From a checkpoint of a small model that answers yes/no questions on an image's attributes: batches of 128.
Rows from block 4 of the image encoder of a small model that answers yes/no questions on an image's attributes, named by matrix and row number. Rows with one number belong to one channel. Each number is 50 + 10 x the weight over its row's rms, rounded and kept within 0 to 99. All counts start at 0. After the name is the row's rms in percent of the matrix's.
After each channel's rows are labels from the 100 images, of 14976, where the channel reaches its highest value: "lies over" is the class under the peak; "patch colour" is the nearest of a few named colours to the mean colour under the peak. Only what is clearly more common there than usual is listed. The data: analogue clock faces.
# convs0: first 3x3 conv (encoder.blocks.4.convs.0.weight, 128x128x3x3, each kernel summed), inputs 0-127
# convs1: second 3x3 conv (encoder.blocks.4.convs.1.weight, 128x128x3x3, transposed, each kernel summed), outputs 0-127

convs0.23 115:50 42 62 49 36 44 44 36 33 41 50 44 74 40 54 31 50 40 39 69 43 48 30 43 30 59 58 44 52 38 44 32 54 46 37 43 40 39 52 66 37 42 54 47 31 47 49 36 47 54 49 40 47 55 33 45 44 48 71 54 38 58 49 46 40 60 62 49 24 42 55 48 32 57 43 41 40 40 50 63 61 64 42 48 58 45 30 47 54 35 50 44 50 40 40 50 50 54 31 46 45 62 57 67 47 39 61 59 56 49 54 53 50 47 47 52 41 44 47 35 59 56 40 50 57 30 44 43
convs1.23 107:33 37 44 53 43 51 43 51 33 35 50 51 54 47 60 47 46 52 40 59 57 64 45 74 68 56 47 39 56 61 40 44 28 54 46 47 64 40 61 48 50 45 48 50 60 57 46 50 40 49 39 38 36 68 53 58 60 56 69 68 62 40 49 57 36 57 51 37 53 73 48 61 43 59 38 68 54 49 45 59 53 46 44 58 35 59 65 53 50 52 47 51 52 68 61 52 51 61 53 55 43 38 49 51 47 52 34 51 73 37 42 52 64 68 49 49 58 68 49 75 52 47 59 46 48 36 44 63
lies over: hour hand
patch colour: grey

convs0.84 086:48 37 45 41 23 52 35 53 44 45 53 42 42 37 47 34 46 39 48 50 50 41 37 43 38 47 55 40 42 40 42 23 49 42 61 31 33 38 53 67 41 34 58 45 40 58 56 46 55 51 38 35 60 30 40 53 47 48 44 63 27 63 59 53 54 33 40 48 43 44 30 62 50 71 53 45 47 40 41 29 41 61 35 42 49 41 40 54 49 55 61 44 59 43 31 52 31 50 49 47 52 56 52 50 44 55 58 54 38 51 50 53 58 56 39 68 56 42 54 42 52 53 39 46 43 45 55 57
convs1.84 086:63 45 61 46 42 69 43 60 69 49 61 39 65 54 43 45 39 45 41 43 66 56 37 63 65 43 49 59 49 47 51 51 37 58 64 46 52 53 47 64 37 40 48 53 67 68 69 54 39 64 49 50 58 67 51 55 47 70 60 60 65 47 48 54 58 40 43 49 58 52 66 72 50 55 51 60 42 40 58 72 51 36 67 37 39 53 49 52 53 52 64 44 44 45 45 45 45 49 48 40 51 50 49 46 56 41 53 60 56 60 64 53 72 68 68 45 61 63 44 55 42 58 62 34 58 53 37 38
lies over: hour hand
patch colour: grey

convs0.42 080:66 49 48 46 59 44 38 49 61 58 43 30 41 59 48 43 48 49 55 38 26 46 42 48 51 48 51 41 57 42 58 53 48 41 71 33 42 23 49 46 47 47 32 41 38 37 40 47 43 42 61 47 43 54 36 64 44 57 36 58 48 50 48 60 55 49 38 33 49 37 47 50 47 48 40 37 55 55 34 51 48 46 35 45 51 54 53 48 38 59 47 57 39 47 36 49 34 45 48 30 49 56 51 25 43 55 16 64 47 63 55 49 57 34 54 36 33 50 62 37 57 47 54 48 50 57 40 38
convs1.42 084:68 51 47 35 61 65 39 56 50 45 53 52 47 47 54 56 41 44 29 46 66 39 48 61 41 51 53 44 55 47 48 48 45 65 66 58 51 36 32 54 54 49 44 58 34 40 59 59 41 59 46 54 56 67 56 44 54 58 42 52 53 27 43 52 36 49 50 55 68 49 63 36 50 37 64 30 57 53 63 47 38 49 44 59 52 24 50 49 65 51 51 59 22 39 56 48 39 63 38 44 70 40 50 40 57 55 43 71 33 59 38 54 46 50 36 41 58 52 53 45 44 52 39 53 32 59 42 45
lies over: face
patch colour: grey

convs0.35 095:67 41 52 51 47 62 42 44 55 48 41 48 51 49 30 35 28 51 55 56 30 55 49 50 49 24 50 50 55 38 59 36 51 48 53 31 45 24 55 55 56 31 42 30 50 45 51 46 43 66 45 40 52 46 37 72 60 53 55 52 43 55 63 61 49 49 60 35 60 37 51 50 59 63 42 50 47 44 37 65 38 52 47 48 26 54 48 53 45 45 59 49 48 51 25 46 39 40 52 40 52 54 61 48 48 50 58 54 41 61 54 64 55 36 66 56 50 48 53 39 46 37 45 24 51 66 44 49
convs1.35 103:61 22 51 45 40 72 30 38 54 32 47 44 46 53 45 57 40 42 42 49 50 37 53 57 44 53 47 57 48 48 33 63 45 36 52 48 54 52 32 52 38 46 43 52 61 47 61 60 40 67 43 46 39 71 54 39 61 53 68 57 59 36 51 50 26 55 59 44 56 63 64 44 50 50 45 43 56 40 47 56 44 36 31 48 44 28 41 43 46 49 57 52 41 52 45 50 62 55 29 51 45 49 36 53 41 44 28 53 57 38 51 71 58 51 44 35 50 55 55 55 52 48 33 39 33 60 45 54
lies over: hour hand
patch colour: grey

convs0.122 085:50 46 51 43 32 47 47 67 31 51 58 34 61 48 63 32 41 39 40 43 59 58 37 57 57 68 56 46 52 50 41 10 32 67 54 53 41 52 45 65 50 47 64 47 45 62 67 42 46 34 29 47 57 54 41 46 40 50 52 61 41 68 62 51 45 34 48 44 51 39 49 48 48 70 59 45 47 43 39 47 39 69 39 40 65 35 42 53 52 50 58 46 48 53 44 52 41 48 36 41 60 54 53 41 43 46 48 43 55 47 40 53 60 57 48 62 60 43 51 58 51 57 48 49 40 28 57 46
convs1.122 096:68 49 56 52 45 69 42 55 55 51 62 47 71 64 45 44 36 45 33 45 55 49 45 63 42 45 57 50 65 49 46 45 33 61 60 52 44 39 55 59 49 48 48 29 58 52 59 51 45 61 44 45 47 79 39 67 55 51 58 69 66 43 61 61 38 56 53 47 58 58 66 61 40 55 56 49 60 44 65 73 42 48 37 62 46 47 38 46 59 45 61 31 48 47 42 35 55 61 37 43 49 50 47 44 60 54 42 77 54 64 55 51 64 52 69 46 35 49 44 53 46 46 49 45 58 52 46 35
lies over: face
patch colour: grey

convs0.70 088:50 59 48 42 48 62 53 56 52 47 46 35 68 47 54 43 37 60 35 42 31 50 48 54 61 40 49 46 47 52 60 48 30 57 47 57 56 65 26 50 31 49 46 52 47 55 28 51 53 51 35 50 52 62 49 40 43 40 49 67 59 44 36 46 40 43 44 47 52 54 57 41 57 39 21 39 67 47 42 58 37 54 26 49 27 41 47 50 45 53 36 56 32 44 52 40 51 46 38 46 61 42 51 45 37 62 40 44 47 50 26 48 44 29 42 47 43 50 62 45 43 50 53 40 26 50 55 43
convs1.70 088:53 50 37 40 61 56 63 65 59 43 52 41 70 41 41 51 44 57 53 48 50 51 47 62 33 40 61 44 57 67 51 34 41 57 52 40 69 54 34 57 50 44 44 46 55 52 48 54 61 47 35 70 51 48 55 46 66 49 42 33 74 55 43 67 56 51 39 44 51 28 59 67 52 42 44 59 46 57 80 50 39 62 49 58 46 55 69 54 52 54 39 47 50 49 60 46 41 51 58 31 44 37 49 48 63 35 48 42 47 57 53 41 58 52 40 32 51 51 63 76 39 45 63 48 42 42 45 47
lies over: hour hand
patch colour: grey

convs0.124 089:57 51 39 49 45 47 60 52 44 43 43 52 49 37 52 55 31 49 53 55 48 51 47 52 59 18 56 41 32 54 57 50 40 41 42 41 55 48 41 40 41 37 50 38 40 52 56 62 37 51 42 54 51 32 39 48 45 55 65 48 25 53 49 34 40 32 62 29 38 40 46 64 55 53 65 58 36 58 48 56 35 51 51 63 45 27 55 39 52 52 50 37 52 58 41 44 44 25 50 34 43 31 45 41 41 51 55 69 57 49 57 57 57 58 56 41 60 44 53 40 35 44 52 38 68 48 48 33
convs1.124 092:51 50 53 59 40 49 43 53 57 49 36 66 60 53 53 57 53 28 52 60 60 55 76 54 48 64 46 61 32 51 50 46 41 57 37 61 48 49 41 39 58 36 50 39 53 53 38 38 60 64 62 53 45 51 41 40 60 47 65 48 43 57 48 61 37 52 83 44 53 48 48 52 67 64 70 47 70 63 54 64 34 55 55 60 53 37 33 44 70 55 64 43 41 58 41 41 56 56 42 54 61 40 50 49 46 40 47 32 53 48 48 62 57 60 42 56 55 48 31 41 40 56 45 54 41 66 45 37
lies over: face
patch colour: white

convs0.39 109:46 41 49 36 38 44 52 48 34 40 36 30 46 48 52 56 54 46 36 37 45 50 37 46 48 65 37 61 35 35 38 69 40 59 39 40 50 55 32 34 48 40 42 57 52 48 45 31 38 48 28 37 45 48 43 37 39 41 45 43 35 56 46 34 41 38 50 46 40 37 54 34 48 52 49 30 40 41 47 43 42 46 40 46 48 28 43 33 38 46 45 54 39 57 46 41 63 53 47 46 58 39 44 33 40 45 39 36 46 37 41 48 33 38 40 47 54 46 56 32 43 62 46 53 52 39 44 38
convs1.39 085:48 39 41 38 54 52 43 71 66 77 48 41 49 68 69 58 44 36 56 51 40 54 58 43 39 61 63 50 51 43 51 48 55 67 47 47 47 62 38 48 60 51 69 49 46 57 48 33 55 42 54 53 39 62 56 45 47 42 56 37 49 54 60 55 72 60 66 40 39 45 51 53 41 45 64 60 48 57 58 48 40 71 60 55 42 67 51 49 41 62 54 53 56 61 51 60 58 49 45 44 64 63 50 68 71 38 59 59 54 61 66 39 47 50 46 44 39 54 41 62 52 50 56 71 69 65 38 45
lies over: case
patch colour: grey

convs0.109 094:50 55 46 46 49 39 52 41 48 46 47 57 57 47 38 35 45 60 46 54 41 36 50 33 45 37 43 33 46 35 71 54 47 38 60 41 37 33 53 37 53 52 30 38 35 41 37 53 43 57 52 33 50 29 36 39 63 45 44 35 38 34 40 56 45 49 36 39 36 42 53 41 47 47 51 44 44 56 45 31 45 53 59 61 50 42 43 32 57 52 50 36 41 38 33 43 54 41 65 44 38 51 40 35 41 63 34 57 44 32 57 36 41 32 36 45 43 39 55 35 52 46 44 45 48 50 40 46
convs1.109 073:54 46 76 46 43 36 53 55 58 41 60 57 44 49 53 46 58 42 70 55 42 44 67 52 50 51 53 54 53 46 48 53 57 58 41 47 49 33 66 47 54 44 62 55 33 50 34 32 53 60 61 51 46 48 58 47 47 50 32 58 49 52 37 74 43 52 43 60 68 39 60 52 58 39 39 51 60 44 54 32 43 58 55 54 58 63 53 48 44 62 56 63 33 32 37 47 63 58 59 49 60 50 45 51 49 58 55 49 31 57 39 39 37 32 31 64 58 59 49 51 65 54 44 56 18 63 49 63
lies over: face
patch colour: black

convs0.87 090:48 49 49 42 63 41 65 51 46 54 32 54 46 42 39 52 51 50 36 33 47 63 40 63 54 43 28 43 49 37 53 53 42 53 37 26 46 47 52 34 52 43 37 41 35 42 41 44 37 54 42 60 47 46 42 34 50 54 39 45 44 42 32 47 49 45 50 58 46 49 53 26 51 48 57 57 52 56 46 31 51 54 48 50 55 27 41 26 44 37 49 32 36 55 54 62 38 63 54 50 47 40 63 36 43 57 35 58 48 25 49 44 41 45 28 37 45 44 54 36 46 54 48 67 57 36 47 39
convs1.87 095:52 30 56 46 52 52 54 52 41 62 42 59 47 61 55 66 60 33 47 50 63 55 72 50 39 52 59 61 51 40 42 59 48 67 39 45 34 55 53 46 71 36 62 53 40 48 45 29 54 54 55 55 52 55 49 44 52 44 56 47 42 42 59 54 62 59 65 38 49 43 45 51 51 57 49 42 75 69 46 45 29 59 56 51 65 46 33 55 47 52 58 57 52 60 27 44 76 56 37 54 71 49 56 62 61 53 61 43 54 54 69 53 52 57 47 59 63 48 24 42 56 51 45 59 55 55 48 54
lies over: face
patch colour: black

convs0.127 102:49 46 55 56 58 59 41 35 52 35 64 55 60 39 42 42 45 47 42 55 52 47 49 46 44 46 62 58 61 33 64 25 44 53 63 47 45 37 49 67 51 51 57 19 41 38 60 40 56 56 45 51 59 42 38 56 59 57 63 42 45 58 68 76 35 58 57 54 34 34 48 57 51 71 37 51 42 45 56 63 44 58 51 59 44 59 59 59 59 56 39 21 55 39 39 39 35 50 57 45 46 54 50 56 53 55 65 66 36 60 48 57 59 41 52 58 37 52 54 44 51 45 42 43 63 45 43 45
convs1.127 110:65 28 56 43 50 70 35 23 61 28 50 50 56 44 34 51 53 60 42 47 57 47 55 54 46 40 35 58 58 46 43 64 49 36 57 53 50 51 43 48 46 53 45 65 59 36 66 67 51 53 43 49 43 69 50 50 64 53 70 60 55 40 60 48 42 52 52 46 47 51 66 48 48 62 32 41 56 48 55 53 54 32 33 45 46 39 43 53 48 53 49 58 51 61 41 39 59 53 33 56 46 55 45 57 44 50 36 55 63 33 68 61 53 51 53 33 57 55 60 60 57 47 24 31 41 56 48 60
lies over: hour hand
patch colour: grey